From a checkpoint of a small encoder-decoder audio transcriber.
Data: trained on single English command words and digits, spoken by a formant synthesiser in many voices, 78125 training examples, 9.5 epochs.
Rows from block 11 of the audio encoder of a small encoder-decoder audio transcriber, named by matrix and row number. Rows with one number within an expert belong to one neuron, the router's apart. Each number is 128 + 32 x the weight over its row's rms, rounded and kept within 0 to 255. All counts start at 0. Numbers have three digits each.
Before each expert's rows are labels from the 100 clips, of 14976, where the router gives the expert most weight on average: "lies over" is the class under the peak. Only what is clearly more common there than usual is listed. The data: single English command words and digits, spoken by a formant synthesiser in many voices.
# router: router (encoder.blocks.11.mlp.router.weight, 4x160, trained with AdamW), inputs 128-159
# up: expert up (encoder.blocks.11.mlp.up, 4x32x160), inputs 128-159
# down: expert down (encoder.blocks.11.mlp.down, 4x160x32, transposed), outputs 128-159

# expert 3
lies over: /ɔ/
router.3:090089135134162161128058096136094078106147168119152146081141129109048113151170155118206092149136
up.0:139112158169187156155111154142101104116098124095112165140190129122126193132096099122140089140117
down.0:158080096047084125181109126174110123159099123195187099180097109134145118101091109144129137097123
up.1:156111142132160076137178136144122122115082115100089108102178138097127144101148073107102142090170
down.1:114089146158111172165099093182087110078081158116138085135105173120124115112098151160112146159068
up.2:107179128063148116101151149155126126092089121119121165153103116106212144097157094118112089145131
down.2:192088191105111137146149060148115147118080128198130117170121140130154121141091102116128088126084
up.3:153144101153155141206175157106120137113036126147155097090163172137145147094171130154138147104163
down.3:126113108166088134129164190070120139118112110158138161124084129073106156093136157186093117135166
up.4:123142132155116140147110143105073142170044097125147092085111163116140134085117110156162140066181
down.4:168094114102210143150081148113092114134101144205156148175154145089117112161127122095106095132090
up.5:136157066143124117174176204145122143066103124077153101085099157124147122064165153118084155088098
down.5:130121118166219164161131158148165093187128128189103117134109114088117066160066094173185095079121
up.6:104132119176118144207127111138122149118058122152153133083118124121119163081155097171158145107168
down.6:150127118116124148103115162150051154139112111177110172070152157104151167155058128102097120073114
up.7:129134134162139100180127146138104107082065076099132133108153110137132110124115177157145133161122
down.7:111173113136046099159114121141129117077133123063172106152107144130125170142122160182108160077119
up.8:123160184126149149169139084124090112112087163133151164080110180115156102094157131145159148059133
down.8:225150138109111114106102187117129145119154160186101111070113083178142176156135097127069109132169
up.9:136140138170152154137197111146122136117075105110152103121123133117140142171140127152140119129186
down.9:161149134117152169107031132117101115094123163159096173112124155103091213125167230119080148156057
up.10:167168120135136119177153132182118138121075121128147110087179164132157075107148122117114131103173
down.10:125051096115089104176126061094164134115188105080148177132136098114146100168143151117174148074158
up.11:175126121207169131152136125176093104122112121136129114124139190127131145138105126128170151070181
down.11:107101089133153098100128132112089142152087117108091141085122124131139127100193178173135070110092
up.12:123154088148093118157106146150064147179103082124178083094154134124114098101086120145110139115173
down.12:110098137176115154095152090135109102160087132137169147137116153131155116153083209142155103154121
up.13:104194108159148145123115108148117111160105126192104132117173152160117122111049142104136134114116
down.13:134075131109098124116250119137140102131116113123032148129118132136153124146183128204137125115133
up.14:096186140143149096150195119130096117141053113115158140077153154134108110078137107079099164109175
down.14:173104140093150160136102132107187152124168115126120153126126115092173170176076116103118144182120
up.15:191131082181098158195143132207093096154073123190128141140129160116162121111138147163156143113125
down.15:133133090112061101129139119079115122137113117143127186114145144150168102100159122115122047147161
up.16:108161137131126139144152104093090147124048139152150113127163143140110120094116116098092114071112
down.16:136111184112185140156118169136077156118142105129134121085136148115120129093069141128133156156134
up.17:135139170153166116104173124084140190188111148086086092105125120121143113112118080174143108083206
down.17:131082121159119121128156169179063106053118125082137103104163175094181121077129188122096171127124
up.18:143129049138110144122142151140085118165110182072237076079183115165147147124171107153130097100091
down.18:180100145088154127116127090132132084147101132090083124151107114097171172115142105063070176134154
up.19:141158117183127084146164201100131121124097106110123133139159171137171142068081088126151134124190
down.19:082115149215047072136144108173109145116130159075142097110078133171121120097125145111124132133104
up.20:149179139142142168150133203112080125165094114146132110085145148075135089135135134129106135112178
down.20:137139117156101091101165085165132141097128109103123177145093195107099117136125114179106080151117
up.21:115132125157153117137164137139071124117067109151133087135116077114157155074091157085070085123100
down.21:169146111141168144117145106126131117140135204144112161099131157154115172131186125164102184110154
up.22:120118119130104108155152139118133156142098096120110146125146178102120152087093119130134087109191
down.22:116151167148132115130121064098078142099083136123161114173062122134131100150141154138130072166132
up.23:130153113153199133157141094114075112123066127145179081077146129110141139121126111154149092111152
down.23:098150183120109108097068141141129158109137119106147124095118111110136124157156122150075108168077
up.24:161149087130132125160168215082104131111105137105162104108128104117104202099118078126143149141173
down.24:108186174137125130094117115121115153204157106105158112108132135187162152170144142126152095162088
up.25:129150127164124142112201130203146147137102106125195124127154137182162132133211178107061123116199
down.25:168130129188148081133146128092141145115112112135099117115159114170148167088098146108157152122071
up.26:164155073140168084113186181118162141174141118123114122098186104119139065086153097109140097142140
down.26:108127187077102161138100105091129126150154128142156149121110137143113169155119171120098093073201
up.27:118144165144154151218130137115092172145092111146120129067166103075136125111117156129143134101145
down.27:146055115093157105131095153080135125157132126090126151187101152147133126124130109100103095151101
up.28:156137176126123114118174113150122097126102145137118126121132171113106127092147122080137146154160
down.28:113117103131111128097141148124156091112164073070079150149120051131115172139149154178125157165091
up.29:083118020183180140180064095032100144152103118125148169141158159127078139098128140126145153121164
down.29:140137128133115079116119137150096152162119135107070139114120130091128094149147128116105113139128
up.30:125155094172193131155153120148110118126080123147201113131177101154123061103098154111114168068168
down.30:112080145117187175170205128130089156102111108138105077111140166116113104132103095113167143129128
up.31:129136139163153082166166128151102106134050163042173088110153154087158071113144120145124148141118
down.31:117098111146061113148191173158117116109155130134150109169148137133144164102135105088109124093164

# expert 0
lies over: /eɪ/
router.0:140175147120151129077136104121107131098165085144125129136111115127139095126131102124151116153119
up.0:091133160161126092162133138157128129117159103111182060156132167134063110078098138160145158130141
down.0:098116122152130108106152138181093133169160133158107130047057170140092070089079134120085141104118
up.1:123135087130148123155146149125168131147101123120163130067185157129172092130127062133158141073171
down.1:181134130140145138156109082135124096125174122194187125111124099090135085116104126108202141096097
up.2:134150106126128122128114119110154175104103148043110143093119162142139197110193156150112108106157
down.2:087114151091046067141195105153128102102122125176145097110123099153111104077169144080116110140077
up.3:181163133133088074171158190133089164131059062097136118108172155135169130091169133134137150073154
down.3:072096151170078176113142143098139086166115104145121111101125150108112059183140155150148170158150
up.4:131140141092133061106220171148119138172108092071168111121146099130130084113170121069149143080123
down.4:107142121157144175070070129156153152098115140167109086105106099096137128076165138135097137177102
up.5:116179056120144139148168113209123106176139157111154112117176145113078124157178118090122120133125
down.5:108120252117131078111122110145119131090106138160112079080075102095158077097153142144055084108083
up.6:169132150137120123066142157138102104156093129105129121094155174122177120086161117133111170117158
down.6:143128153121154132172182140067099088110169140146123145113112137194130120130095169116107155082102
up.7:115120121120131108094049080103068096164088148120120159113164162173128108100133148106146174105124
down.7:156100102133053085091150060158121100118155117139084093071153131116191180109203153134112096149124
up.8:152125102146127074166174132091075103103094129107182112125166149104165106128144086116160129115140
down.8:095095142121116117130085115128112138124098188090136149125111113142107142125113148096111073207102
up.9:141140151153133129174103086178101127120099136114153122155130147085098144105159140127173126099185
down.9:143117150117151101134159081105130131184134125157158153100086094110131120224142109142098164172086
up.10:170114094124107134168181159121063141124042105107151138117157150111095139094163100139142106091131
down.10:115149149121166124068119124174221111095162094157128137085083163127161084167117109175124124097196
up.11:110148128155181125195180086112136160091096114090155109074139189102096135148168145091117132061145
down.11:149103134143152137152146112136123139132096138091142144067121159094098169107215167163100122131105
up.12:133128099126173155160208122129129137120063109107115066153150118120133145089112073130173134121130
down.12:129113153106086148134110087077137139095141099146161113198083146100127060124168092173084088073129
up.13:103157064128172081197119125141118121138090077113152162087146147172124109092167091140163108107202
down.13:097087128107041134103155154154165094111169160148102135167109149120155070162113146116103105184118
up.14:124138165102168115168155184105101178142113127065138147101160107131100137162113127137160121152218
down.14:143166117157117159139147094162116164159156088182158144144108110124113163104149172130112104115156
up.15:132170187174136077147099178131092087153113123077169117123181189100164117072132119180109133153118
down.15:154128133107076050174180119172127133156076112064143130081110124146070114178207135135148115126171
up.16:183164092179145106154155122163104066175062135126153134085142182147080104088154139115122087123171
down.16:151126103100167131145187154127155062104115152208151112091178149128161108150066153112115155091172
up.17:173116087169153137098179143119116130116138171125157116096153142131123067095153114094081107116139
down.17:156118176118115045109151103117110105148127151079078168135045137115112139111171149176096130139100
up.18:175192104120202126156150167173076127129098123124111107116138113117150196092190118121112083084109
down.18:077087091111110174095160158125162138143149121133124102129168137137129112099132125123140139108134
up.19:120166062171105179108116153081075093139100127134144112150181144077119136115152140140133098150214
down.19:053126133113175090135107161149172162122138171091091113083136157082097063146183120125109128133072
up.20:097127128082194156105183081182098096169079126111148117099138155093094107082096108136099134116170
down.20:145110123150066069117163148123120198069114104122134135146141083180114076136148115118103051085062
up.21:147122076129203129158166105045101156123085111152179147149137109111102096160118118207117122156144
down.21:144060124076082109118130091133170098143103141126146090182110077116109155162087163204120146109072
up.22:173171166140116154112102134142150192072091130100125116135123147142127118076068109181089178111158
down.22:179050169148129108077149096179102120162139124156136077129083123139161108137139106075122137113151
up.23:102171142140163112122125121145092123134120127106118168107149133146130145134150152114124095099144
down.23:116098064148134110125067128103165136155125127161148117116133073102125139158125095091122183131201
up.24:082144078132175125171113110106105128158057175112148110101151146089160178111116130140079117069159
down.24:138148164120065071122154120142107173108156086107107138126116135136107168120139092168119187110080
up.25:143157127160155139158149109121123159131068114141163114111125135147137103100151132173111110096169
down.25:132087141112244117149093120143117131105128122128110143122140130128122088145102148167092119130176
up.26:170181075102119149205157168156142094150080130169194120124156141131100110087167143127097134104146
down.26:157105100165114097117125117099115114163118159111099087119197142147109095135166152145124150151129
up.27:157136105118148147068166130117103123122092092124124142117080180153133147125135119117192110125100
down.27:130158084081088087167098109125127168152117138129088167115170125103175137049164147091105167124120
up.28:088128108159149117095147134135082122145119101090116144116163100110104088135113161133141168101141
down.28:100125142122137135116119177126088134122159161154117138098110163158096137109170142119127149134133
up.29:121184086130119137198204128113098116142078131169152126104168136119154126093138087128153143086130
down.29:152125124110000091105094153111162103105123165028087153102149158133128137136169144145133141119182
up.30:129164163173131104168154149150143176154068111111159117135164149135184122109137123133133130074202
down.30:102056158127171101098164133152157138137164139131098110087146104162097021127172085076098122166047
up.31:151177083106153143176144111190121156106111073132114125105155124125192115123093154106136150108147
down.31:134109091136112133114096115087123176159106143123144117100095202122153103093128111096126067112076

# expert 1
lies over: /u/; /l/
router.1:137107088129091115096127150061175139098102120156118149130073125177169118147109118156131154104112
up.0:153199096183143158104137109103132093115074076139181138092132146118108120112129108126086132113115
down.0:147106129132081082158155122154121128122099178069135126075137102115108110130162131127137123175197
up.1:136132066086185107125133094094079140141072129159172104072197166100122122153101102086137122099133
down.1:137145132112133154116122173099167139129122096133073213164120119126190188086113123108106144066100
up.2:147162059149151189198107103170129146121045125112185126140124117113152115119162120122138120079117
down.2:096162144131136131123150151123062115135100123104134127121153139101154171191104143100129103169116
up.3:162119103208144139144119138100092087154061102131103142127104164115134083164114141091177197085112
down.3:155173139152052097110098068100097152133133117093166125143124149084107138076130134086080141177203
up.4:117154143106121153132199094086073102172111112085120119138139103127129181091176122113103089146199
down.4:109075125127112161101107108180087152089096184174153120143111133153115103202145166096194106135090
up.5:132127128146126144150192141076077143106073133102176087119200127102072150086154098178077107167191
down.5:068173164126168098125112078138140118138125102074121113201084116157118170176100126126116126145121
up.6:130162110124152133184151116152125131162065118112150126141155155119132132131147134125161073119166
down.6:098094126130098117156112183102122221154069086148123160095138185139083122159134128159131136115077
up.7:166131103134185139147175128132106116175066134174132098113163160130096122145159119093127112173149
down.7:087155144132068151074140161159135140142056074103119075204083182112125105152095117145180179109135
up.8:171115082135144105140201184113131127090122091147162100141155118097126172145107093160128144047118
down.8:122148148112113127135163124121129128121149140154101135069151169208102087118186107141130159135112
up.9:123138088131165172142186117151070161117110084100164125093113145072127092101136104175090114146126
down.9:130131118098090069123133085161149168147121131089179123205153120109086135100129119083107094131113
up.10:098149082126089110111138126180098103151116096121146157172127136141128092072107099143128106110181
down.10:074133150177131074117135119154166154152123133050100150130126090124145132073202120090113102196137
up.11:128161087149171124184153100127106112119077102167139095156131151141139079134176134143129152095202
down.11:127138136140135160150100195067118141096100184130088136091133198116132151134178156154128144126067
up.12:148165164120198122168125141117115143101068143132146106089148153112157091132132111130137126083148
down.12:119123133143066149123156061141147160169106103150193149132089125101157150076128200208105109093161
up.13:131201161150148113117162183128142140084107108123133163135135124134115165105094107098156116129172
down.13:088164113184131113104151106192109139125089100123172095095130157157157126087114150144093133167116
up.14:096158143112188169119212183154080131121141089119180112125146186105122108105096108177120101107198
down.14:127084184127135110077101069160110121148098154090029158145089083092180136142154143097122081147130
up.15:151163113101138141222166162124122180150129106131115146136119173121145168135119077132126143081153
down.15:125163160148165044132147142163149138140099106060104131173098180146058087109105109116128167128126
up.16:111095097165189109155199166146111164099079132112116118148169141102101104116154035149155156106130
down.16:114082098094091177077137119192178116130165151117109131138085189146065158104127130044115142142116
up.17:082159159156139198157120177184062140106121105138105125160181123173134136144131121108159134120128
down.17:145156120118097073099103127069161134133151199144167151121105140178122104105142096114107177136174
up.18:113145067147120162164103088128078073147108102138148133160141201117150072132159121134131105107162
down.18:101097127176119170098081136093122093127125164152153127122129114108151099087068148162167115131115
up.19:154161128115140127187168150108110082124094094153159091156159151155093089089126072136182149044164
down.19:103120157129072075113188133079185160132148136159141098119104115129132100075173173142090140130163
up.20:223144098130170200154175139106071118137057103124194089074171133119157120093111168101145161102122
down.20:146147135146129084150151130157133111141165146055106139107130136122136142122127121104140064185169
up.21:146167171135164094160167091119117113122067147083200128077191129121141157110128101117134104128187
down.21:061128161096178120144189138159080116155118142112150128162142098123131151075085138116121133158129
up.22:135098053156188131150141131108155156134069145145175159152138167120117064092148081074096111089151
down.22:108159172127102125181180123168123112151157141156126135120110054128201136105157170218081116114071
up.23:165146129171098161176196142141084153133074104111191104138125154116091134125164172154131122043130
down.23:093106115099092080093137108092149157115126133156138156146130157128063190151071138124099114156156
up.24:106120145110193161128157081124111088138136051154185111107159141076108152126142146154169129143143
down.24:161102149067131106162095104084122142143157052173115158091102172109116150124123141158107146173140
up.25:113136154152185164088180126134120146169085103143160115108109123079129121114099119111111161101122
down.25:106150127141106116157141154093141168170131134089085129087118141107129141108109138123079137106160
up.26:150128110152143098160151185150084173142061113114192093103167132081167128104128124164117127139183
down.26:124134118173082072062097106108092152190111115136132173127177076167138164154087144149150074137144
up.27:182135141136173146201213134126127132154109103079140097104155127148131141114134103092135115056210
down.27:174142123094108143089137113095099135113155090103158139083157176178093128171142097155103109174119
up.28:132109055165174116179143142158098137134118067094147139129169128173118100142161105115133144116129
down.28:132095152069132171178128148125100180120092104153081134166146168153183135117091095092136186051150
up.29:141146150168167167170141125105046145117064115097157135082161164115151170120167097133159146076131
down.29:157114131140151198119127197098114149103135108107061092114116143143107040155094156127145124222164
up.30:161155068158101148120149139151102145113053147107150131121153188108127151107124146141148116146165
down.30:104080162091072090173175122109086131180113105081193164148141097128102176157154155139155124150141
up.31:139188126134172097143144197177100142129077099117186149126174135111083159095153125109107118116140
down.31:153041126126178154168156080099123079158158137105127099105171104118148157113201170184163157161089